Weights of a small multi-label audio tagger: 4.77M parameters, trained on short pieces for a synthesised band: melody, chords, bass and drums.
Rows from block 7 of a small multi-label audio tagger, named by matrix and row number. Rows with one number within an expert belong to one neuron, the router's apart. Each number is 128 + 32 x the weight over its row's rms, rounded and kept within 0 to 255. All counts start at 0.
Before each expert's rows are labels from the 100 clips, of 14976, where the router gives the expert most weight on average: "top examples" is what is common among them. Only what is clearly more common there than usual is listed. The data: short pieces for a synthesised band: melody, chords, bass and drums.
# router: router (model.blocks.7.mlp.router.weight, 8x128, trained with AdamW), inputs 0-127
# up: expert up (model.blocks.7.mlp.up, 8x64x128), inputs 0-127
# down: expert down (model.blocks.7.mlp.down, 8x128x64, transposed), outputs 0-127

# expert 6
top examples: kick; drums; open hi-hat; muffled (low-pass)
router.6 [133 110  94 135 153 186 167 169 126 178 123 101 137 131 138 105 105 109 119 143 153 144 116 126 115 100 114 133  72 164 118 117 149 175 135  99  70  96 102 111 164 108 166 150 107  87 209 103 118 109 101 167 123 115 155 129 170 113 205  96 136  99  94  94 111  67  99 155 105 154 154  94  95 140  97 110 169 163 138 153 166 161 137 130 148 233  79  34  87 165 109  91 151 126 103  95 145  89 146 150 161 136 159 128  73 144 108  96  49 125 113 152 131 144  98 154 161 110 126 102 102 145 119  73 120 110 128 158]
up.0 [120  86 184 154 166  83 158  76 163  87 152 125 245 103 102 146 133 117 171 112 175 130 100 139 126 131 152 166 139 104 182 114 125  90 205 129 109 105 145 115 125 177  95 153 102 138 172 138 113 113 154 101 179 116 134 159 152  84  51 127 129 145 223 147 189 146 121 156 145 117 146 106 123  88 153 117 156 117 148  77 102 117  88 149  90 124 140 155 125 105  98 117 120 138 132 105 104 150  52 159 119  93 131 106  88 134  91 176 168 107 129 104 102 107  99  96 125  95 134 110 140 179 143 103 136  83 163 132]
down.0 [125 145 116 131  65 147  83 104 113 203 167 120  57 118 130 122 143 123 118 131 103 143 122  73 136 132 138  97 177 137 126 129 148  93  70  77 159 106  93 159 113 103 167 166 130 111 101 180 134 148  83 152 117 103 157 108  67 153 254 106 160 152 101 118 107 150 155 139 142 103 173 109  57 169 146 128 102 124 114 171  59 102 138 118 112 211 108 121 105 141 161 163 162 116 134 141 148 117 183 142 147 132 111 142 119 113 152 118  99 129 108 141 121 125 154 119 122 103 126 136  73  96  89 148 200 186 155 117]

# expert 3
top examples: saw pad; open hi-hat; white noise
router.3 [167 145 137 135 163 158 121  93 102 180 143 124 160 140 147  97 140 133 131 136 157 115 133 134 117  23  90  96  78 166 129 124 137  89 149 125  69 106  79 121 152 114 191 156 115  94 152 111 129 116 109 137 133 173 209 129 134 176 138 100 141 115 148 106 122  78 110 157 114 135 147 138 108 165 127 162 160 175 152 139 164 175 132 102 159 243  96 200 113 167 150  89 154 122 118 116 160  94 110 148 174 131 157 154  73 151 118 126  36 128 105 150 137 151  96 160 161 116 135 117 104 141 182  91 122 155 118 157]
up.0 [112  64 178 118 158 147 102 125 143 109 102 120 207 115 146 175 130 218 126 106 143 121 131 137 129 157  94 174  96 139  92 111 127 105 140  71 147 113 138 153 157 133 100 103 140 152 253 157 152 129 102  81 181 124  88 120 176 136   0 134 119 137 136 135 141  99 152  97 102 113 154 132 109 100 117 124 183  96 122 135 134 135 104 138  86  70 148 166  82 111 110 135 145 163 172  86 126 125  83 112 131 133 122 117 115 138 119 106 221 150 130 139 118 132 119 116 113 145 108 158 166 132 121 150 149  93  94 135]
down.0 [186 131 137 124 144  90 142 122 126 111 118 112  95 113 113 188 200 160 141 113 102  84  85 159 110 142 122 143 105 177 116  92 154 196  99 113  53  96  84 127 129 119 154 139  99 119  81  82 108 118 141 112 108 139 149  82  82 191 158 153  70 203 132 171  97  94 161 108 150 119 141 152 138 141 111  95 153 156 133 135  61  62 120 134 132 141 109  86  87 176 104 172 171 155 168 146 127 113  96 128 160 147 125  88  76 202 128  82  99 138 147  76 175 152 158 109 160 128 148 161 160  97 165 117 139 128 113 125]

# expert 0
top examples: organ-like
router.0 [166 141 130 134 166 172 111 164 120 181 138 118  86 147 155 107 153 124 120 131 153 129 147 134 125 118  69 159  82 167 134 125 138 186  75 115  61  97  99 117 151  96 170 168 117  89 150 121 129 111 124 188 111 102  79 135  75 164 215  98 157 112  85 110 105  70 110 153 114 142 142 135 102 181  79 143 154 178 145 145 176 165 140 124 161 217  88 127  99 161 109  84 170 119 115 107 160  87  96 153 174 135 163 152  58 146 116 104 153 131 101 152 167 157  88 152 156 110 137 112  86 130 115  80 108 161 119 152]
up.0 [ 90  90 120 115 173 104 123 136 171 102 120 147 181 115 157 165 104 160 127 145 120 125 122 141 108 255 135 182  85 110 119 122 106 133 138 132 142 125 132 118 115 115 102 118 110 134 251 155 129 117 108 134  76  92  66 130 154 134   0 167 103 135 112 147 123  95 131 125 115 115 114 139 114 103 151 118 145 105 138 132 153 141 123 133 130  23 127 172 113 136  88 112 116 114 147 126 152  94 111 126 154 141 115 112 150 161 147 104 193 140 143 154 131 134 127 116 139 136 141 143 141 146 136 111 113  89 161 129]
down.0 [108 150  85  79 139 113 175 162 151 125 124 151 144 107 139 111 102 102  96 109 124 100 131 147 135 120 168 183 125 106 128 116 124 133 156 104 104  88 145  95 154 152 171 168 148 182 155 170 163 166 116 104 103  69 137 144 132 124 126 131 125 105 116 137 168 155 163 113 145 168 131 108 139 126  43 113 123 124 188  96 101 165 141 114 104  67 136 180 161  89 169 134  98 135 133 160 130 147 163 111 180 121 110 120  85 161  63 107 182  85 138 208  99  87  99 135 184 166 187 164 107  66  85  89 116  47 147  95]

# expert 1
top examples: reverberation; text has "room"; text has "reverberant"; white noise
router.1 [127 151 135 133 154 181 145 116 157 202 131 131  80 140 131  92  93 111 127 133 148 136 120 137 122 123  99  43  76 165 129 123 144  73 132 119  72  96  78 116 149 101 184 159 114  93 171 100 112 107 118 138 138 144 210 121  82 165  84 100 141  95 138  91  88  74 110 145 113 144 139  94 102 152 190 170 156 158 146 140 165 173 138 119 153 179  88  64 109 165 141  92 131 123 139 117 134  91  98 170 173 139 159 143  86 141 109  99  49 127  97 134 122 160  95 157 157 111 133 105  92 162 206  80 112 131 123 147]
up.0 [106 141 125 157 155 172 128 129 152 114 162 111 185 163 132 120 137 157 123 164 100 113 151 106 144 198 154 212 117 107 110 113 117 125  84  81 141 130  84 169 102  94 124 122 132 127 239 125 149 181 131 186 130 105  91 105 139 169  18 116 134 112 163 154 118  95 143 126 161 102 138 141 147 135 138 118 151 132 160 147 106 128 104  95 124  22 127 196 104 133 114 114 122 132 127 102 129 123  63  94 156 121 142  98  91 115 101 120 178 140  96 141 129 106 120 134 120 147 141 142 113 125  33 112  99  83 146 157]
down.0 [110  54 131 175 206 120  91 110 137 192 121 138 203 171 106  80 160 101 141 150 118  64 164  98 188 227 128 145 127 153 103  88 133 144 120 143 169 158 154 150 101 131 149 111 107 125 137 142 145 113 139 119 100 109 122 125 148 153  98 142 124 125 105 169 126 137 112 108 116  69 123  80  12 123 141 141 105 178 130 158  76 116 116 157 104 126 128 172 122  99 156 104 192 133 115 111 115 139 108 132 163 141  75 145  87  86 116 131 159 128 101 121 154 124 133 101 138 121 135 169 113 105 126 178  67 152  83 169]

# expert 4
top examples: organ-like; horn-like; text has "thin"; melody instrument: organ-like
router.4 [175 148 112 134 154 184 138 129 134 198 138 109 171 136 135  89 115 142 118 141 153 132 120 133 116  28  98 107  79 171 123 120 156 102  94 108  69 105  73 118 157 110 188 153 111  89  39 111 121 109 111 127 149 148  68 129 181 158 105  98 132  97 148 101  95  68 104 151 109 127 149 132 100 136 143 141 164 157 155 145 159 159 136  95 148 198  88 143  99 171 139  90 138 123 112 108 173 104  35 131 162 137 157 138  64 143 100  96 155 126 102 139 119 152  99 155 164 107 131 110 113 124 196  77 120 114 122 154]
up.0 [126 135 136 135 134  98 141  96 153 101 135 106 167 138 153  96 124 123 146 115 125 132 154 129 155 181 122 165 133 126 115 119 134 129 191 152 126 129 117 105 123 139  99 106 105 143 255 158 158 111  93 133  94  93 111 106  80 132  16 112 172 151 142 141 126 102  99 101 131 109 104 154 105 140 152 161  80 120 155 105 125 138 144 148 129  27 120 255 133 131 152 144 127  92  93 157 146 118  65 124 135 163 127 147 158 162 144 127 174 118 159 129 158  93 131 136 146  92 114 132 172 161 122 129 108 140 141 119]
down.0 [ 97 161 185 113  82  98 105  65  81 144  94 119 110 111 130 189 170 177 154  83 136 149  84  66  77 136  77 103  92 165 141 126 112 130 150 119 121 124 242 121 110 179 114 136 106 125 115 155 181 137 144 110 101 119 107 152 127 215 148 146 142 156 127 171 112  97 147 129 133 145 147  93 110 129 174 166 155  70 118 145 124 106 122 158 118  73 149  90  94 137 124 107 115 155 172 111 101 106 149 159 116 117 162  96 141 174 161  57 102 119 129 174 129 147 132  74  88 117 121 168  97 124 196 132 142  92 120 132]

# expert 5
top examples: muffled (low-pass); square lead; ride cymbal
router.5 [137 145 126 133 159 188 161  74  73 185 137 113 177 142 130  90 137 149 121 135 152 136 123 144 120 133  99 126  75 169 133 128 147 121 135 102  66  99  94 116 155 110 188 160 117  98 140 107 133 123  97 160 179 116 175 116 109 151 185 100 144  92 160  87 127  71 113 153 117 159 145  99 106 140 117 116 165 150 161 134 160 167 133  97 159 221  89  31 107 166 155  88 123 119 144 112 141 104 138 161 175 115 158 143  52 148 112 109 172 128 100 160 117 161  93 164 162 112 141 110 115 148  68  85 124 209 133 150]
up.0 [164 121 170 108 150 157  82 136 197 129 131 108 144 148 147 160 119 129  94 101 134 135 106 123  82 169 115 178 173 123 146  67 175 135 153 128 112 122 145 131 105 157  91 101  91 131 177 118 131  90 169  63 119 134 125 168 205 107   1 100 102 178 126 142 144 139  93 168 135 148 154 129 114 166  76 141 155 150 124 125 143 139 131 158 136  35 163 158  62 126 113 104 115 135 146 116 127 152  62 153 108 108 146 135 122 106  96 143 117 122 142  85 136 154 127 103 121 148  64  88 106 160 154 144 116  56 143 154]
down.0 [114 141 119 123 115 134 115 157 111 160 105  78 212 108  91  96 115  52 145 142 144 128  85 110 135  95 119 117 112 133  76 175 129 113 192 124 162 144  93 113 111 102 152 134 182 125 121 184  58 140  46 113 113 199 118 163 185 118 151 108  97 105 154 112 109 152  71 142  79 133 123 117 111 146 111 119 113 128 153 150 122 194  84 121  95  99 140 176 138 155 190  95  95 113 117 127 153  56 100 108 142 133 107 120 216 152 149 127 113 137 156 166 150 139 153 147 102 149 162 161  94  99 200 101 116 131 126 146]

# expert 2
top examples: reverberation; text has "room"; text has "reverberant"; white noise
router.2 [145  97 103 135 169 160 142 137  66 147 111 132 100 149 145 121 142  66 135 123 157 145 110 130 114 157  94 125  68 170 138 138 142 166 137 119  63  94  88  92 145 130 144 157 118 101 131  92 119 100  97 133 105  99 210 140 107 134 228 100 140 110  97 104  95  92 113 151 116 164 141 100 111 178 109 161 149 179 147 134 168 192 130 142 169 144 100 181 114 158 118  85 153 119 110 116 146  69  89 189 192 138 158 158 112 152 135 122 108 127 105 138 123 145  88 160 174 121 138  96  78 169 227  89 112 156 145 155]
up.0 [100 123 118 112 121 111 155 114 166 118 114 148 222 128 106 109 120 147 129 102 145 121  99 145 129 157 145 193 107  90 132 139 121  84 167 121 110 124 135 123 130 131 140 116 151 122 255  89  98  97 155 148 104 114 109 140 198 126   0 125 118 128 144 122 157 154 155 147 170 121 143 115 123 137 121 115 111 138 128 139 148 113 109 138 117  50 144 207 156 126 114 129 117 108 136 163  78 108  79 124 148 119 133 142 157 153 109 128 163 127 105 101 140 127 115 135 136 136 152 135 117 119 111 173 120  94 109  94]
down.0 [ 87 104 212 132 178 114 126 143 100 132 128 184 109 114 104 114  89 114 170 114 157 134  91 131  82 104  91  84  99 116  78 123  77 114 125 152 123 137  92 148 134 189 123 105 152 154 148 128 134 177  39 146 128 109 129 142 165 128 170 105  96 135 138 140 127 102 107 149 146  85 104 115 118 155 168  87 174  88 136  77 101  99 103 140 146 215 136 131 132 144 110  86  98 141 162 126 153 106 184 224 109 131  83 130  91 101 143 223 132 104 117 150 126 128 125 164 124 170 161 175 142 167 137 162 166 104 103 154]

# expert 7
top examples: muffled (low-pass); marimba-like
router.7 [174 126 110 134 159 176 140 120 102 192 132 125 118 142 140 102 154  59 110 130 154 134 125 136 117  60  99 189  90 168 132 129 170 134  91 102  68 108  66 113 150  88 186 157 112  91 138  89 113 125 125 142 151 119 134 123  81 134 214  98 145  99 104 103  71  85 107 140 112 122 141 125 102 156 187 157 156 180 161 142 147 163 133 115 153 109  90  83 112 170 128  89 138 122 102 113 135  95  98 144 170 124 158 147  54 143 110 115  16 126 100 127 138 118  98 144 167 106 132 110  90 127 179  76  98 102 140 150]
up.0 [131  96 129 115 127 132 172 184 129 134 152 158 222 105 111 116 103 127 106 123 120 124 140 124 130 150 118 200 133 128 137 163 105 175 135 131 122 134 107  90 125 113 127 106 152 108 255 110 125 154 156 133  91  75 112 155 176 118  25 137 183 112 108 130 115 145 171 145 136 159 130 116 104 141 121  99 111 151  95 148  89 135 117 134 116  40 116 210 136 112  89 106 130 118  83 138 112 136  59 105 144  94 158 135 124 152 142 141 189 134 135 119 153 142 118 114 158 119 161  96 128 121  88 114 140  91 121 105]
down.0 [140 136 139 137 112 133 136 202 189 130 108  46 133 149  91 139 109 145 159 113  80 149 121 179 142 119 199 144  94 126  69 116 173 130 119  99 134 119 120 122 177 100 151 133 109 146  55 164 147 158 137 177 140 171 165 198 136  93 179 103 102  89  62 119 182 130  97  96 153 125 119  89 103 116  55 149 170 139 138  83 129 102 155 163 140 180 138 170 146 140 143 130 169  97 137 159 110 120 174 137  96  95 150 118  43 124  98 106  74 170 157 142 131 122 103 134 121 113 136  88 114 172  98 147 125 122 148  87]